{
  "train_examples": 78125,
  "time_shift_ms": 100,
  "norm": "layernorm",
  "init": "torch_default",
  "learning_rate": 0.00094,
  "adaptive_grad_clip": 0.1,
  "epochs": 16.4,
  "weight_decay": 0.2
}
Rows from block 3 of a small multi-label audio tagger, named by matrix and row number. Rows with one number belong to one neuron. Each number is 128 + 24 x the weight over its row's rms, rounded and kept within 0 to 255. All counts start at 0. Numbers have three digits each.
After each neuron's rows are labels from the 100 clips, of 14976, where the neuron reaches its highest value: "peak on" is the class under the peak. Only what is clearly more common there than usual is listed. The data: single English command words and digits, spoken by a formant synthesiser in many voices. In brackets: how many of the 100, against the usual share in percent.
# fc1: first MLP up (model.blocks.3.ff1.fc1.weight, 1536x512), inputs 206-308
# fc2: first MLP down (model.blocks.3.ff1.fc2.weight, 512x1536, transposed), outputs 206-308

fc1.408:091136153129142167122116124134121175142125145149123106156094132105130118121097124099157111132113155121125091146122141091144122157129135134145110140145088137147110130169144103167069174107103106145111139086163136083174072083164149124131148142148143120148167139085093138150113137121117123118123127087158094130125
fc2.408:145126153143117157132145163162139120097090133143134121150126104134136184098137107125124120136133119086149124186135133138133087103158123142130137133123158166131167123154105101077138124137126082092134118099113099094101132124108114136131123122086116158098132121176105138127106121115095138093149139126101106102150
peak on: /aʊ/ (34 vs 1)

fc1.82:122147073143088168136112136121136116123139122099115153126108117125136157110131136121123129138111145128133115127164137107135122116111138092140138155124118095144133113106119109115141118140135137133164094140095072136122090118129152149129115149127120144139079124060145128126137131096122124135131142093159133119106
fc2.82:109132104148150161128058121096109134118126105124113101143105109132102120094140120105131094114149139132142148114141098080142123166152136120111120120104141156138107102127151174118147108131122118116159109112162176129130134123107136115095168116127127118118126118187116144109135150138117139131130127136123146100136
peak on: /ə/ (100 vs 0.6)

fc1.327:108125182139160139128115096099115141118130140176137110165081140161119159154135137167126136100131127130152089102126109148123118154157180119156104121146125124106135116154107190055121127128141127133173121167128167115092096158118107100138134113108116107168113155112108126151076140126134125150144125151099149121144
fc2.327:147133122089114171125111176158119095130162141135099100143108112084118115092114120141149105144123108119140108169148123157120102095141101084115115128077156121147157128125099130111117132112120155133149097126105096084177141119140161132124119097104118119109119123109110164129157137134135095120148117164103109119120
peak on: /t/ (88 vs 2.8)

fc1.230:128106098133085096163115128171141127101129118141117097101146126148141088168120154122100144123103142130115108121110089109157136153122095157156121147128100106111101124115122154105152146114127094100119165135133146129167124139130152113143141121139121118136069135141104093128112145096153141134130134127101148130184
fc2.230:088143164100108129137123187116114100134105115134098184161148118161155114121156087150127098095172116163112164107146148113133106096095149188115098161142123128130103112079145133105092104086137121154135168135075099119103150119128098140109142148150102063078160104122117115120131152125131116122127118138177122083088
peak on: /ʌ/ (47 vs 0.5); /w/ (27 vs 0.4)

fc1.381:136117102114145157126162131114137124137121128128167165160117099092118140126176167105140104129114138135102109130151116101149126132138082146114177114130129144083143121138112108141100116104139155128140126161170133162163126117081147102152096157137148128130112132145071136155127140168123105123114152085129137106145
fc2.381:138132162180080102127142177084126146124119104124142127119177088149128142106128125125099142145108129134134125135118106091157118162114188127154154057144136181124155133141128132149160142148116088162152152133121099137109109168134125154146079108138168086181123133151148111112113153112130143135131106185158144083096
peak on: /n/ (36 vs 1.9)

fc1.547:127133091061131133119097106104140145093149130143165085128134135134123154130142119191187122091129105149127077185106154152088130110172122146122131102132087118126152126096130153111099120150142117145123110154139137153106093102155117117119127132116094129153149145099149087118145156123134086130135116142098125143086
fc2.547:144147131112082186100118105158096131148123105146119096149110116114137129133099132153134060123165140150129121139166116164124156144125071116086141086083106116151119155140111119124091148122112136175115115163130149116154157085123134097112168118099160105126151151156122129128106083091104151121159144117123168128150
peak on: /t/ (64 vs 2.8)

fc1.479:162122100133173090178157121107107074101130145125128170126107119101158095149155140134116098135118123147156113143123120144122123109143122110135086143148112137173101135132068107101080116125143122149099083136163132114133153115109168154111108129145132108108129200112121159109136133092153115134118171122122120154144
fc2.479:132156120136100105144136136124142126097156135139124079058116099167165181110161110126163110093114145143136085149134125136153122133137114145187113131108178133116181115143112125138159117119143136168123127124113105106145108127163119122093144108158135148129098135108089129145145162103136095118159137113187097104144
peak on: /ɛ/ (50 vs 2.3)

fc1.151:126134122178147115105083147143100155148136134140145182150099063067141130128142139135150136125094117161112149157137152139091129130075156089131145129147144144086128112141137128137088111090128123148143166072107119150129090118116129139120131117113098169079126144104091098164131170161112134111160146138074145096160
fc2.151:114149092118132126135109156126146112114133132168127149127110119165125121106152155136160133097123119105131083103124126129100117136104117156135183135088106081151123157131141161120108165163154126156108123147083141093106128140151095095116091171137180155149129184143116135104139142122154138118101107137092146138104
peak on: /ə/ (41 vs 0.6)

fc1.550:091115084125135139123144121138166164115108140152129128152138124133134104105135099142123137150162150099115121160117108090177111144177133168148110165154114146130081115058161149120111114117129128124126130149110145130153120112078149128153127132118120148094115118162147108178102131097113133137164123121125112114133
fc2.550:142133128110131056146112101148137169124127094107098130093118086124099132093157190078147146154132122097151111137118140098109121097085128126130145073129138154148180145120143143175142119088115129141125122129151142101142158106134118172074077137134096153110122119216138112109129107155120103140186145091123121110142
peak on: /ɛ/ (36 vs 2.3); /aɪ/ (30 vs 2.3)

fc1.572:106178149172105163127114141130143094147103110112156129161128109089155160110142122141143123139112126082171113107136077119124093108102152115150122128121166138112103133119160180078118139122132125109117135121100128098096131118113150151109136112130134163114153096182136126088128106128099165128148116109091127121142
fc2.572:146090136158131174115128143125146140111144166157130099145178172131169126118142135089107137092129142139072145133141144109104167131123141098172112114116154131109089155118124119099134097138117124152125118123148118112103081145094115114127126163123115112123110134145109164126132128164210091127128169131096105089106
peak on: /ʒ/ (48 vs 0.2); /tʃ/ (37 vs 0.6)

fc1.344:179106114107089099118090104120124108120114142139136140128119130063152098128130149135100100150114119149139125168131121120137143154139140135165148142096150094125168129137137117098171112148160101135148087121135146164143092095118125150117152141132148139130158152145129181130141122135169139094140117097155120132162
fc2.344:152151098133134113135119101141132130120179129125171113109153191102118113137156145133123140153133139137082127121126149123101111117143097129120136096133178160168155111145140121108171079098113130123098102090148146095151125096150134146157152160148187129123160132153098150080112146176140092150103147175122138131125
peak on: silence (100 vs 57)

fc1.477:170104128141115162107133116131107121123104144165118153103097125147125085111106095138110103147123080113130108140115158149164107151115080119145119146101157108120149161153125079125116167113152139152048106117091118123129173099123102146129130135105149098123136139116128135114112120121124129109099128125131129128145
fc2.477:117107108134128098108138126116150110146081147187104117139099130121111142136124141093149110164109125161126127137112129154145124131147099125130105124163126127152176115119153105078134164124115158114165147105119126143133091140068102093100142117142124130160139126106096136109124149113086106131120131160189119135129
peak on: /oʊ/ (35 vs 3); /ɝ/ (31 vs 2.2)

fc1.288:158152106136119139154127100140130125122097138158134129130126113095050123119188108151152126100131135140115143123144183159161152138133164118144150102159120121122113147098096140131103137146091144125161117113125102123138167088110156147130120143136125149094121134143121118120144140115122125172149143140132144118151
fc2.288:103107134110150122127123121121127134124149148131105128105154136146142150100126176122126101087140104115126125134150137070063121163080117151167135091139113161125136148110129133109122200143154110143136111144087161145136108119160157117119137106130063142132165103137114144121111160159105140116118113157116113126139
peak on: /l/ (34 vs 1.8); /oʊ/ (31 vs 3)

fc1.699:114143128132083118104108165123098109086176119090120117188115090150175115161078168139117167099108157167089115092084150068134137114111124160142165136133171093117150110145164139107095095143151179136082152119108130164132099102117165108140138135134132136111090116134100102136111105129118182166096155158096157114118
fc2.699:128126101130170155111151077123127154103143096153156124127139118187084123144128129111151123111108151119126093184128062133123129178089105120152125124148118120159100153139133159161085154171156109111121136163098175099163132158105134140114126097135124114131123099139124156117118099148118106147091117094148115090144
peak on: /n/ (44 vs 1.9)

fc1.751:144096116133140112074129121100110118176129167109156144156109145127113148174148178099093058120137118126163150148134151152137140125148113110133124112116102117105175134128104137148128094180112136112174117136144110146145116135119161115114114141130085149137100136094142139140120123118172124153170109139115134143148
fc2.751:126122119127118117104096138106119135111120158113127112124090124108164131121144132123140155146159132081104105131123142092090143149141144117131109090120149119094125121122137117138087152142107131189137122101175147138079155119115130176150152119171106154136131168137104127083145116126119140149111162176154169073128
peak on: /p/ (100 vs 2.1)

fc1.544:166146162156115137152138127082101118112102134063147142109108081132158105115155100127151127122076147151139161143135135076102119099084124075115103136106115090143123129138100099103105154120152107124170144115157150130122137151139125094181114155178100121127121106083121124116127134152152105153150125110130101087112
fc2.544:131184133138109123146175133108138074121107142102112144162148116107097123139149154129107150121137124136136157141115114104127114112138148140081109152127158145067159101139161119122122156076122103143151164155098122090168139125152140114168121140165117149106103113125118138141121179155091104117149129108186160131097
peak on: /w/ (100 vs 0.4)

fc1.735:073123118117136140155132163159147172129156111089104089119123138105109134137109124145128141139167188138161130150157144140103145166149138175146110160099140110131134169108145165104096124079077125126150155127107110140143146136161134091146132136129144134157118137134131110157166132094119136115070100127125116116161
fc2.735:126104145103132076167089097119138147124148084114095148111127108128129153114170130087106118170176163107120102105119171138121133115111100142116109095132137125126115145111142169152137135056143125090117153112155168114123117103114157118108076112087094156135124123165139155082136117108134141127117139137164110116082
peak on: /s/ (68 vs 2.5); /z/ (29 vs 0.6)

fc1.111:093147201105132174161169116100094146080116137119147133169096118142138096140141100115147146101115143160125150123113121143154137121122143127127112120185088116131122135132135106134078115143126131115136166117098107132125122142133136130134118136140100073110127171173134116107113125145118107124145111118137104146151
fc2.111:119136105105143117120143136185134138096132153128085081140142097118101153131097117126180097116139108131100107124133099145124143131111107116104120091162177126133138122112125126067131088071154106124173103148099110103131157136123122169103106141135104160135154118131106135068169138117117100122079150159132122119093
peak on: /n/ (59 vs 1.9)

fc1.215:161112144147144128146128153100110108151133136126130102148148112113195114124109087125106142120127133103143124116115147086142142189091143117164103133123133168177115125150128143129146120111146131105088102121169173146135164096108161132158133154186102099124141156129150111129156100129137169126100130095144154136163
fc2.215:129110121131117118137147117139098110098170132140121148121125131133071101128144151144179166162144080129117098155166115080094119148112120145120088121118160158150138165124128116090140086131094138140152129161146099101101117098143092151158131119114067120145099131134134130112131100137158142102095153134180110144156
peak on: /oʊ/ (72 vs 3); /aɪ/ (25 vs 2.3)

fc1.213:121118114117144129161116163148088093079118142143146106130162141128152127133100145121127102137080119149115106111082117139139096141135151132093144145144142146157100122158126137107114147123106115097167121161170136115108146122128147154146161150138111095160093170169155147131148114141121118139075129130140113114097
fc2.213:161120133125144125124141122134138104110154140069086092096114173099143102166134131180138105142144113132116166110142121143146133169160126121107116109114123151101133169194143118137145097092123103118112090141141144107131092112097117139090159112157145126139134154140116137114124095120118151119110127152122117138166
peak on: /b/ (63 vs 0.1); /d/ (32 vs 0.4)

fc1.641:149121120096133081131094109185129163110136119093111120137130178165173103170150101115100061113129133075129096121133161154109116090190128151104108112165130133145067133130100130149130171105130149124146160159109133135095097124149148127156169150122098077155117152106100128098120151155124133140150152148113142128114
fc2.641:119099105157124140138092128155125140127099136161102135128124085115141091105133132121127116116091089109165132137144125078145122156142129107109109129147154169093157107119135128122130101090077160161101118163108084117117154136139081178134109147135118102136073142147134127094113111088126145170137150127104108101087
peak on: /s/ (86 vs 2.5)

fc1.743:101133127106112126150134177136117110095191162146128139109175155113114131143145116114163105131118128120123085134087110123110136136135179136128148150126092147095158074163140194116133107116154097142126171141152148155125140113136120127124145132110152132138124117097091145109127168085141124145137124118104139132135
fc2.743:106121128170131101161129100119194126099144137141117111135120120132139044107125128140123176106154130111141139164130173117126118145154118139134104116184125125140109142158105124116138137145157171130097115141159121126092128095107107176107135120114141119087138058135098146090114126148097136138113146118133105102203
peak on: /t/ (53 vs 2.8)

fc1.458:117087094112115162116114109142105120112151162157133173121060122127111162138119124135118165110100127153110109128129099153130102123098160122087142104125132174134138152133162089105128110145122116108161110154118090121123151150125116100170169122131130140134101136112115082102177133146140078120130115142105110148110
fc2.458:131113152150085171107141134157133102106116098145141110154112118124156093123132129092157109125164124177106105096164124091124142133129084101125148146115138116117137129130109146104132117099114096123106135149133153084160121095134116123121144161191078109102164124107140123172140139143160117136128148136096146120170
peak on: /j/ (57 vs 0.4)

fc1.71:140082118126076101136111176147126139135146124127135146091130119127138134166119147133123092147112082134062068122104137126165140160087080134107137098069109111121101153109130101111146138103140164116114102150126114178152093125148159087152164073132124102162165147101164154099125132137129135144137145137124141131141
fc2.71:119147109127100151146126150137092128139150129124102115112147111116138132117138163114142118082110154127136176145128126090069118157111117113116123101132124150152109152145132135120105138139132140099147139108151115111138134120142088135112156111125129129121072162107117126133137123136134088138156128128111080126136
peak on: /ɝ/ (54 vs 2.2)

fc1.614:138114154105078143109144173118121161161103138135094160136096097132158092113112116134115094125097129102168170143149119117141142112091133114150179109162129158081140120107185111121131141151127155107096171102140147173110089107154110113100151109150128149153159124089139131117094118090128107128118120175145123084103
fc2.614:113146114092091105129128104129122121132156094142144127092128180118159131132120111149116125096151141114128133137167161100083147162136108157127065117138134139141148111121108181122140115115161138119135127104112133133136134108097135141125110155134159134139132129145126093125130117115149198165105126085111162136119
peak on: /ɛ/ (30 vs 2.3)

fc1.231:123129127137124098113100126124150164133148133141145101172119136117161141165117138141125106098126108142121114141139178124106120140094094104147153138130107158121117116142105106106124122073065139155156120113135132123149111163163160133088160159121129162093120146126116077139112115106109155100155123143094117153168
fc2.231:105159134133114146080101121135084110098141097144113119123097141143123111117139120143112143120112124138156120128133118148147144157140135148118128103089088117137092137132174141129124116208129089153132105086119109190135114137129118102133121150156145154107120144118112079106092134099129141092124112137156149139127
peak on: /l/ (27 vs 1.8)

fc1.588:107137106103114147117130140122092118114163145077131122177153153148112118162102118116123116150128137117157129108135121158171157145149095107162109098126141131100113108105134163076179166112139120098144153131129131079095107141143127134114118117109115123120106128109069158134101157067111119125119074126119104158141
fc2.588:129119129129108130168134146120119114087103146098156112119127100155120114154137127102142116171125112126118114146124127140137147120168138140145104125098112136158105122148141097129101118126105105138123140127129087131136137107135128156118147166127176120096104111089156156143155127146103128092169102126145158138106
peak on: /b/ (50 vs 0.1); /æ/ (50 vs 1.2)

fc1.44:114074138178145145090113144133123111145156172174144155137091030124135141171099133146089146113086109108102113138128148102113101130099132105100132143086145149110103111117130084117126116095094117153123155136155120100138123114133137132129147169141150146125124120141106133149126144110144123099136132177091122103164
fc2.44:120148123140111088138111157178136125102106127140105164146091126132144130079154131152142111086128164153125085149123088151094121126119166139155159106102123127133117138122135158147121131146136133147095115097086113123137138135121059146114107134132150138117121143155128112098130140156152117095100160158070124144111
peak on: /ə/ (30 vs 0.6)

fc1.218:137104140105125125093137105171145144111103126124133100093079171115105165149124141100157070117148127080131130088146153122124133146141116117145158083126107141111125123178127135098201122129117111139163125126121132130102089165139136167155158075071148172130173112105109115157137117095125136169116138120157137111134
fc2.218:160140113113121117100121151094130129145141155139119123162126091109129159099128152109185160156157115086122144143122108126103141129119156094139119112095128138143155121111120141112102161152100141136132093148159148124184106082117121176133102101098153105093115122158097095097116120107078114160159157115101131098089
peak on: /aʊ/ (33 vs 1); /oʊ/ (29 vs 3)

fc1.251:117138130128115128151139112136109136111122140145150094125095167110114096150185167154175155125161072112116120105118109107134089195096142137124096134119120142124143109125139149125146114183087090103135123136130156153130113108150110067113125075139146103138157092139107117094157207100123133096110121148144119125112
fc2.251:144109098125094116164131122143093060170128120112147161129154130140092143120102123119118110157149126137131102145112123158134112095116105109103146112117139100133167158121161156102080108107135073156106117146111110106143070124125118124137138128119136169181105135146089140123096124134128141131164094144147153145145
peak on: /ɛ/ (28 vs 2.3)

fc1.559:137134166125147115143151069133172127117079114132154133210089089127138132134129085130154122153137145157099102149114139078153156184117122099121116126104113154127121091120094099132111171115130139111136178099159131086130127113121132111147162148144110175131090135147126096137092133118145129133134120129139132144109
fc2.559:118133147116134147172145113154116125109118110151144106119087120123135077122128138157155092112137125176109118138180132085099138137107144170161149113106166152101107083154112163162142125130121163120127101160093180136115125110126131124137184151103101138109099092138108115133085151166116145092119143110095099125090
peak on: silence (88 vs 57)

fc1.624:147097126168092135152127135110095136143136138124091156191146130143120113129136131136131150114122117132117168153181136131155086183139078093177106145114121104152162130126098120126166145124156129131150109111078133106121171132131159087148144148151138106086173188154153124103158123149127144171107101136139155133133
fc2.624:160121116117148124121141134125095143117129105187098105120134125154109147155143112085169142081150115106123100137174105132162121142190106136172121080117091148112151123139140133096141122092149103126123125081098109115159137126155151110124103099142133144133160151142128119136078122089128129147128118080096131160130
peak on: /oʊ/ (40 vs 3); /aʊ/ (34 vs 1)

fc1.75:123086085170082125108119120133135119100143163132082090152150087105169179112091128154128149116121130119133120122118126123112123176109141121171090159153139142155114124092134170121140078095157129170117128175108129118120158132102161121148139114142113099155122139122127143127178137153142163116128141078148133158162
fc2.75:118105136144121131161117103086103150124154108090131098100130142104103081123150127153143162122137125130153129121170125129105088133123129110106125117132140101119086192164122148109145104132123153087141142150155111113131137095131090112160144120113115135106095135139130141121107080142127136112108146163141075133146
peak on: /aɪ/ (80 vs 2.3)

fc1.209:146108076151165155149065142108154165079101161142152142109129116139139137166136142170119114129159129147120117079129096128109125116111115167107125124137095113092146141145129115142138097121177104092146112147109126103143126125123154137124130134104122129142137114098129106120100065185153129090109101165169127105156
fc2.209:144082104134092096117096113132183143129099123141146104129127069148118169160132171147126118099102120135127172131102118150131107176137141126167133086107154168115115115144119091095157135160129123129133137140111163106073103145107121090119079096109165129155090125063140131088127153123093116155099104145151143102129
peak on: /n/ (55 vs 1.9)

fc1.767:083131117168121118118153133119158089130104126142108132115179173130085148143098103157138129126143093121135127171078122150126108118131119106126175147115064133136140105115110096110113106147142101115134160140184141142144129123182101173108125123158130131122129153120140129107141120091148082132131120140169127101138
fc2.767:162113114109122112128118107163142167136121116131183165113120136163117139130146140131121125125127135104149143143131129143128114115105120163181094131167128148099171138160091125176079127109108123151162108103137137131145106119133134101127142102103112124168124149095111110124123121104080137148090158150144132096152
peak on: /p/ (53 vs 2.1); /oʊ/ (27 vs 3)

fc1.13:131142106123125089082111144148163122158159116131129086126115081133124099112129166125083096114118116139152110128145127152092091160155121130168166105144128132168126089122120127130111159134155126147088122132161122110167142095102144140082178151098121114148122094124142144069101069065150100118116102118123122141133
fc2.13:174145163117089177158097109100120140104163100106146109117131141141140142142107134138116121169154125100175110134136171165127120107096132124119142142113167130119119145089157141155121116104101080125153122106115161108115110134143175147101122138100122140148137159150112129109111116095149163102120152116117157107134
peak on: /t/ (85 vs 2.8)

fc1.128:153125149129129170126156137079103109098106118121152123157126095186124134174099132125134086162144105140129146111178083128101157117129197107112130114132094131138154107133135109134147138139113072067124120176157132094134115123116115163133108125134093107115077157145134119130126139178115101119079094121129133100129
fc2.128:156099138080113146084114109147132120086140165121085104137120104144128136154075152125159136084107138149114155104115103171154115134108123106070117056119106135108100122173121116089142092123104098145199105136090103105120084135083144129151116102153143095109161140129142101110144132122108115134143112135137126127118
peak on: /b/ (40 vs 0.1); /d/ (32 vs 0.4)

fc1.421:127084108089120136147154150109099146154155141113103112092103104084142103160105113114135145120144121125120139177127115147148132110117127140107129140107132128114114125083150167174097148118140100118120111104151100129133147150125124193135153143103129119099107169118126116157182121163117104131079163117129124165135
fc2.421:102147100124120158132128129133165092118154124137116124139138142156151068131131140155143146144103122144078110153081080125107117133078135138125110168106116123163129167122120163157183089105074135120130085135194112076129119111114134126088129141117133125133138134145123125136148095120123122122096136115179131099140
peak on: /k/ (60 vs 2)

fc1.755:144106135154153120130129143140129144106143168105190137098131101121094134145136114161133163125100129143101113158128102137126101141097168079143143135140134105123153149157143092118114150108151128147147120085113122170114062114126101132156148110109120146086124144134116112119119147131151105124141120165068105094126
fc2.755:096111112155099127137123162142149114114131106138154159195089123160123139157143081129111133126165134114137094134109142107123114126089111114123131151107146116128153101120120109133115102174124128131103131130119121111129134138116104102134084125118148097160105132099116140119128146201122099127116107108118127105127
peak on: /j/ (51 vs 0.4)

fc1.310:103134122125126133108151151106135139139121120156106106137113094116149158168122085117148123109163113122075097149116140114183175112129106144124150125118093140115074148148107123147124156100159119131147182145141109106147125074141147124142155134127141103123149121106124093144121093144145150123119100094122107134128
fc2.310:165143147126118132107152086147115204119103157117095117125121120154102102143163109135128124087147118134075079105095135079135106115119141120136126112162132147114116151156175139122166086135127120106132127102154104146149120128094159137110081135121103160168087115153129108147147117098144101096149148131141151144161
peak on: /l/ (100 vs 1.8)

fc1.256:166128134109114095105143137122137136159120123114167126123124105137118105162126116131128116157136145143111148131112147126155137125125134158145120103114090148108105104140122166090160141147135124161103117136110085104159135072132124092101157084113144128113141106144136103161128151131094192092124131125177174075116
fc2.256:132173104160119140171086127178147152165110137086107136095132143115140127146145109152127148128114127112105172133129107138122140113130111121100146164139122132108118141114122112132091138145192117115142141145145132137181090144109134125098106134131166095171136107134132138039121139150100115120139150105144117113113
peak on: /ɝ/ (38 vs 2.2)

fc1.557:140120115129131089128166110171122109122153141144138144117145159151093111144124102146152149107141087163132144118141121149118146130123163137151117154120096115165058137109137068137138124116135166161147167133093102128093135181117119104095118150128098129109115104124112121118132095099136087129188160148174143147118
fc2.557:165141168115155070141128145155142156166115113121149115116130091142088130137185174115130151119110141163130141102109140103112110119124079135144102112156129122101140158158153107193093121126126100143137118160148144160149112094112110176128140095116109132132122123090130143142112136130107169173089163115135137079185
peak on: /k/ (94 vs 2)

fc1.299:128131168106093140110158128128141141128163101137144122136085089158115094106129126123091136136123132132130139114112112129166131109137127094118143131122113139087131134133116145124085130160172127133145147135196198110186129084130109101153146173126129132187073103118142120147099150123100115165128142141105096149130
fc2.299:129133114136141118148109137183114143141133131101110133161119118099083167122120181116155138088117113089104150154113131108114127084132125143122125129117131148140093108164164143109132133109154109136163144073173134107145160145109121134100098153115128127068096129171069167103096124131120108104141097161092113101166
peak on: /ʒ/ (63 vs 0.2)

fc1.113:130126103180121135126146156163133131141136140162082133139093144139087098168163144089102090140123102145144105167116149100096146081106116099149160138157140130140134104160088133132130154164142106135105136139109110133111114116135134120115111092088131109125113160155093110123148151177121090168140187134094170126155
fc2.113:123132122127113092096105172134093142073124120151118134081120109137160172131108150104098148140142089132092144125121128138132137162112146147137096126146134077099102122168128125140132149132173139118159105126120128093048162138090125172161125160151126142126104067073128121153119117129103127121144088179159087153138
peak on: /n/ (66 vs 1.9)

fc1.197:133134113084187115141101082151147107142126139075114147112140129146150127110135108142133142122112126172136142114088142119130138126075133090160119150181060143135123125160137105142170117181085140122129111117136152096127110157079163125124129094116086102143139125145096108176107103116154101154103101102127144131119
fc2.197:142116149103133090142129098193102115155160153139114098158134112115103084109161132124202148101134106134112158139145135096174154149122142163112096161147104157130067108122185122102133113143145106094181121076097132137162157125083124079145115115130163077103120154109150139141159135121152127098135103120112136149161
peak on: /k/ (40 vs 2)

fc1.582:127129140151132120131088169127117134123137146116108138123112085131144113155140136117093150154100114100116134140110147123082119126059137097106184125124141162124085141122121125112140075108161104138143125074149080121116097126116113148086159119117142136089142157163140116148133133113119154119134128129104119122152
fc2.582:082155134117143133128110149133125153113150118154130130117098114157125099084143111162158120103123163119123099142142131134146107136140155136162140113096123123127112131140167145162093119143149113129093142135124139081126116121130086126084096166174128172087128144134107118129126125148131135149085102158089142121115
peak on: /l/ (36 vs 1.8); /v/ (28 vs 0.3)

fc1.36:121134159121116143080130083133135183113144118165102108149106138095126128152121136129112152121111115122146122140139125114165132102144127150133155116112137097147141099138121172126122107104089119162075146180106146140125100110164146136092110146089122131104148116095159141166093129119080174140129080108112168127152
fc2.36:134169140150129103160109122137098118143075104093099177121116146110144122132157116120138183146158127168102149117114138099111073081144149179126138132143104136124126102115173159135105128130136163133130145099142153125170116134123111137130119137094115168102166096131096119086131124128143117153121084148145117120098
peak on: /aɪ/ (69 vs 2.3); /ɹ/ (26 vs 1.1)

fc1.367:134131121119131120157158126171109136107129163126127142133147136141086132104132103145109173120129089093181114101117125111138156113108142128152126130124157160141106142164133108152154121156180114146152127173155145109076117089148071167166127135138081133122136109149118137141138090159158133152144101123110098141144
fc2.367:153147137132096121154162140148119123112132157140105131137136146160093099104187126085135124109118134138136113136175136113147161134119181143162107143105138155156149127128102149128140113125152090153129141170088159124142111089123123110119110143118107094121117112170121163112152137168186172158139167118096178116140
peak on: /ʒ/ (35 vs 0.2); /tʃ/ (35 vs 0.6)

fc1.753:103134099129106115127128156151148114119092115173098162114138130138142094142078141156099141119152173073114099160132126095166103136139069124140103168144107123156100124125163130123108162113119163097123097121148139122120138099155147079108150110116145115146183159099122081148122178122093129140112129134141147119129
fc2.753:171128104137146117113127116128108143142106123133136096131131058169136111057155112071130083122142112121148163169127097126156132121142125121144178112083084149169156120115148095167166082161161127111151152124102124153119168150180104139116155096147114148117136177185147125139129090114121082081167111072124091125155
peak on: /æ/ (39 vs 1.2); /ə/ (35 vs 0.6)

fc1.555:099178102160127127139108145133124091117107165099085122165143140130151116096116093144113126182105128139147081143137114110106150142100156150148154171140104086121143104153123134149169172120134125117191107180162108153147114182159124131140149176101132103133105133148117131109118143102164113134164123134156141141101
fc2.555:094116128143111088095139127126139143122145086158128137124123079136107088101112176125181154129131158148142125121144116083144110126141121174129112134117147135131150113131107081129107144123114086190172133119116143129140143084151142143108099161151134170123118149174103119137148142157129182121118185113132099079130
peak on: /k/ (83 vs 2)

fc1.599:111141125121148173138121144161162143138089134195125172158084092095151127099095106106124120134162158118124097131146142114146121110117133116125086141120140161149117134137156099119127198114136115168125140132140106106155066090112165136093158128108122141116132134142122125162107130131129129107181089092142138095137
fc2.599:139156151110158115111139123122130127104123136159123105133102091155125157078136138102162065162134092070131128144123100120117111071147122116101147140086131174194178134179115093133146126115130107097151127094121121114145123119147093141115133103095134174102147142187143135140093101113118092111139128098135085110166
peak on: /aɪ/ (43 vs 2.3); /aʊ/ (25 vs 1)

fc1.652:136135094168077136141163164142138132107161154153109128130135161141138173120128130141097121122145114126148098122118127146152152099123159165101120104133068109110093135168124125106119103116091123132158126154137128132130133138126138124147136159132124168141144109107152141118107174107191125133147138118113143123137
fc2.652:162117134151131100135101119142112131116130135156096094150165149122147174102107149119164186094153099148131138147113128116101083134143130133114141103084106141162118084119111148146141097083099136136138119107175142148100108120122135133132140141148142156131121142086113117152138163109103141103185156102163134151135
peak on: /ə/ (83 vs 0.6)

fc1.122:161100142152106124125137152134111098136144145112138130140118161105134110132094137126127129112066144144147136097114124157184151107152153139094164102135112113154134118163140135125119103121126133127161098120130173113101135159098098132109143109104091113083113127115112132166137177078142153126118131115104109168159
fc2.122:121087129155087107146141174148130083131150118103115175092115132153149136105127134091085110121162093110122088137168166091130149135096113132124120158126117109081071116092163122116175133124108127100162113112156090161098143113125137164104139165121111132109124099096120106127105122146140157080142098141111145130153
peak on: /æ/ (55 vs 1.2); /b/ (41 vs 0.1)

fc1.410:152095104095093156140138160068113107117118169130116173074097081151150150083114114125131123123130162089128099131118117131147158158133134170151129123123130120164120086155164128076155126118156107136123098148146094135105138091106124104183130136161129147090125129124133166074140089151124121139148163108111141111117
fc2.410:129069138120150147168130134164107139135164143121082102165116140098081093153150165110081139122098112148126118176129138111153111153090095110137112125101135109144136142113151153118134142127097171115189145129107146130138132122132077107133080098103078130127093120138127130128170099179121141118121114117150106144147
peak on: /w/ (33 vs 0.4)